{
  "train_examples": 145000,
  "crop_scale_min": 1,
  "encoder_kernel_size": 3,
  "decoder_layers": 6,
  "decoder_norm": "layernorm",
  "decoder_head_dim": 64,
  "decoder_bias": "all",
  "decoder_inner_norm": false,
  "grad_clip": 1.0,
  "warmup_steps": 550
}
Rows from block 2 of the image encoder of a small image captioner, named by matrix and row number. Rows with one number belong to one channel. Each number is 50 + 15 x the weight over its row's rms, rounded and kept within 0 to 99. All counts start at 0.
After each channel's rows are labels from the 100 images, of 14848, where the channel reaches its highest value: "strongest on" is what is common among them. Only what is clearly more common there than usual is listed. The data: drawn branching plants.
# convs1: grouped (16 groups) 3x3 conv, stride 2 (encoder.blocks.2.convs.1.weight, 128x8x3x3), inputs within the group 0-7, a 3x3 kernel for each
# convs2: expand pointwise conv (encoder.blocks.2.convs.2.weight, 128x128x1x1, transposed), outputs 0-127

convs1.0:53 54 61 43 40 67 42 61 58 27 23 50 50 49 57 57 60 48 50 46 72 33 49 52 37 39 45 66 37 46 51 47 54 42 51 49 58 42 43 67 48 48 55 56 35 61 51 30 70 51 47 39 37 42 08 11 09 39 56 25 13 18 28 59 54 66 42 39 69 50 59 74
convs2.0:24 53 49 52 32 49 25 69 54 62 52 39 63 73 60 45 40 62 46 73 45 46 51 58 53 26 38 45 33 56 43 79 38 34 33 59 54 36 50 46 74 42 24 81 48 63 51 52 41 37 61 65 68 50 60 56 59 61 59 50 45 61 15 32 31 46 30 87 67 59 51 33 14 51 53 50 51 30 51 55 31 26 66 25 40 49 60 46 39 50 78 74 44 44 59 63 40 46 56 52 61 32 45 82 46 57 16 73 48 16 41 51 59 47 63 72 49 64 59 33 68 36 14 44 56 43 56 51
strongest on: autumn leaves

convs1.37:52 27 17 57 56 15 54 58 34 44 40 60 42 47 65 60 57 69 60 51 40 52 55 24 55 59 27 53 61 60 40 64 61 34 51 53 60 39 17 74 48 29 67 53 30 18 54 67 22 47 56 24 38 58 16 47 48 33 36 57 53 49 55 54 37 42 74 35 37 68 52 42
convs2.37:48 32 48 51 43 36 53 77 40 39 44 58 61 45 62 47 51 46 28 47 57 71 67 53 29 47 54 52 60 40 40 49 48 60 40 36 81 47 55 28 50 44 31 64 27 43 36 41 36 78 41 30 28 46 74 59 63 63 39 47 40 69 34 79 51 62 65 70 67 42 49 23 47 31 46 70 62 53 29 47 36 53 72 59 51 33 51 68 66 50 98 60 36 78 64 38 59 46 38 61 86 62 67 94 42 35 63 51 76 43 48 61 42 39 50 36 49 52 33 28 26 47 65 54 65 47 41 25
strongest on: autumn leaves; green leaves

convs1.40:54 38 44 52 45 54 46 43 44 69 36 25 41 24 64 48 64 69 50 77 34 66 49 24 56 50 08 50 61 32 61 59 26 42 42 28 44 32 38 39 30 53 48 66 91 52 33 39 37 30 50 48 53 74 17 59 60 69 60 68 48 57 64 54 58 38 62 56 35 62 50 48
convs2.40:68 38 50 53 33 62 39 73 57 36 30 51 32 42 56 41 55 67 44 52 30 69 58 51 58 41 75 26 64 45 38 56 69 56 63 56 88 41 45 38 40 37 22 63 47 40 43 31 31 29 54 32 53 49 85 70 29 38 27 42 45 34 58 54 60 56 51 40 21 50 41 35 63 31 43 64 86 75 51 36 36 42 45 74 48 56 33 94 63 45 37 60 54 44 54 26 65 39 37 51 74 69 48 53 58 28 44 50 35 51 59 66 58 51 23 39 77 64 21 38 42 72 62 38 59 57 49 44
strongest on: autumn leaves

convs1.116:78 57 43 73 42 31 30 52 65 46 41 29 52 45 72 49 39 39 07 45 32 55 54 40 66 67 47 41 20 38 49 54 41 52 34 66 29 47 35 57 42 69 76 42 29 31 31 19 44 44 63 49 46 45 17 48 62 55 44 53 62 51 35 30 33 47 61 29 35 65 48 46
convs2.116:70 50 25 87 66 37 45 39 55 60 32 21 40 59 76 39 59 57 37 79 34 42 46 46 42 44 57 46 53 30 58 66 57 54 37 44 44 33 80 83 52 60 43 17 63 43 42 59 75 62 44 42 41 53 43 37 35 75 54 34 49 31 90 58 55 65 60 41 48 57 43 76 44 50 49 61 58 36 50 42 48 23 52 49 66 69 75 55 70 64 22 53 46 72 89 50 55 32 81 62 51 36 40 24 30 39 44 50 29 50 57 64 34 44 39 64 39 65 47 40 36 50 54 62 42 67 39 60
strongest on: autumn leaves

convs1.29:43 50 55 29 53 52 25 33 49 80 69 46 53 37 43 48 27 52 56 51 11 50 33 48 16 11 20 76 66 32 52 29 37 35 31 35 53 39 43 61 38 50 43 35 41 36 46 50 47 51 55 33 57 62 51 74 36 54 57 49 25 40 35 49 49 42 41 47 52 20 37 47
convs2.29:58 84 51 64 58 88 12 48 30 36 24 21 75 45 62 14 47 47 51 67 48 44 47 47 46 79 50 78 53 47 58 43 70 84 46 48 77 51 86 48 36 45 35 21 69 38 41 50 71 47 74 38 43 41 59 49 55 48 25 54 53 28 30 61 34 57 45 55 47 48 62 50 45 65 47 36 22 20 61 51 62 53 64 39 27 59 35 36 58 53 40 57 64 45 54 44 35 55 51 34 44 64 84 60 44 52 42 53 48 62 46 42 37 24 38 36 50 52 64 54 42 39 24 35 46 57 55 46
strongest on: autumn leaves

convs1.119:42 48 50 04 29 53 72 71 58 33 21 40 39 42 39 48 50 63 39 49 64 74 49 73 48 37 63 45 34 11 52 61 69 64 57 58 55 41 47 44 63 34 54 60 68 46 26 59 47 28 36 59 52 51 45 55 70 66 60 63 31 39 53 43 49 50 61 60 80 16 37 57
convs2.119:69 43 56 71 58 61 61 44 55 89 34 42 43 45 45 47 58 47 62 49 66 42 71 51 77 49 36 42 43 43 34 53 23 22 23 30 26 62 53 51 49 47 60 47 29 43 52 84 60 35 53 92 33 71 60 76 45 26 31 65 73 28 62 64 66 60 39 61 39 44 50 40 34 58 53 65 42 71 39 30 31 55 46 63 35 47 47 36 52 60 69 64 57 35 53 63 49 40 99 56 39 38 54 66 57 49 30 40 47 52 40 69 63 44 52 40 52 48 57 59 84 54 51 55 63 60 54 48
strongest on: autumn leaves; wide

convs1.27:50 64 82 27 51 60 28 47 54 65 47 43 71 23 39 65 25 57 37 77 29 58 43 40 46 41 26 46 55 57 42 48 64 60 63 66 40 52 67 33 44 71 57 42 60 37 64 60 31 50 45 38 52 63 75 48 32 79 46 50 63 60 40 30 74 76 18 54 77 42 55 58
convs2.27:58 90 50 52 54 44 52 40 38 27 46 46 59 70 57 64 61 61 33 62 64 55 65 40 63 54 54 46 55 36 42 15 84 99 42 50 73 22 41 41 25 36 53 39 64 32 29 34 81 61 38 26 44 43 54 49 25 54 50 25 48 48 56 46 54 67 64 53 62 52 53 61 80 33 47 77 49 45 39 54 71 53 25 40 58 56 39 37 59 48 27 60 56 39 57 34 56 38 64 27 65 49 47 50 65 65 34 50 26 54 50 35 60 45 34 75 32 38 31 45 30 38 68 28 50 50 42 29
strongest on: autumn leaves

convs1.55:43 30 34 46 67 38 68 61 27 33 54 43 52 46 50 58 62 60 28 62 30 34 37 62 49 22 36 70 34 11 66 65 38 65 60 49 39 51 70 54 40 63 38 54 40 32 35 22 57 61 33 57 57 30 41 47 50 61 41 57 71 43 47 57 48 60 33 53 65 07 21 62
convs2.55:48 52 37 25 69 24 45 85 67 52 62 58 42 55 21 27 48 27 42 44 29 47 39 48 43 31 35 48 34 56 56 45 61 60 52 38 55 76 20 41 65 61 51 55 40 39 60 47 39 40 47 41 61 44 62 37 55 73 49 50 49 56 41 36 38 36 75 47 69 60 53 60 43 24 51 41 53 35 38 74 58 59 99 30 45 19 61 52 93 58 63 74 27 65 42 40 34 37 44 33 60 70 43 67 65 54 44 53 66 41 50 23 57 67 50 40 55 75 55 63 54 23 64 66 58 52 54 27
strongest on: red berries; narrow

convs1.91:59 36 51 59 41 56 39 71 63 62 63 67 60 47 61 42 49 53 42 44 23 21 38 24 26 31 25 36 37 40 36 61 41 32 45 50 56 38 55 35 66 48 18 47 43 22 29 15 56 58 41 57 58 72 55 59 48 48 62 37 41 40 10 65 56 49 29 58 58 32 33 39
convs2.91:48 92 61 35 55 59 42 47 37 52 73 81 32 68 45 55 41 51 56 51 40 53 63 51 44 53 63 59 48 54 75 38 64 45 52 40 37 51 81 50 58 51 50 29 45 67 69 72 73 43 51 26 50 12 34 50 51 39 57 82 58 60 24 51 58 13 35 42 55 42 70 66 32 49 42 27 29 56 62 76 32 48 71 54 35 32 46 32 40 67 66 74 42 51 22 54 23 80 53 39 42 53 59 55 43 52 71 47 64 57 68 41 41 35 53 55 51 45 77 78 50 59 20 58 62 44 53 54
strongest on: autumn leaves; narrow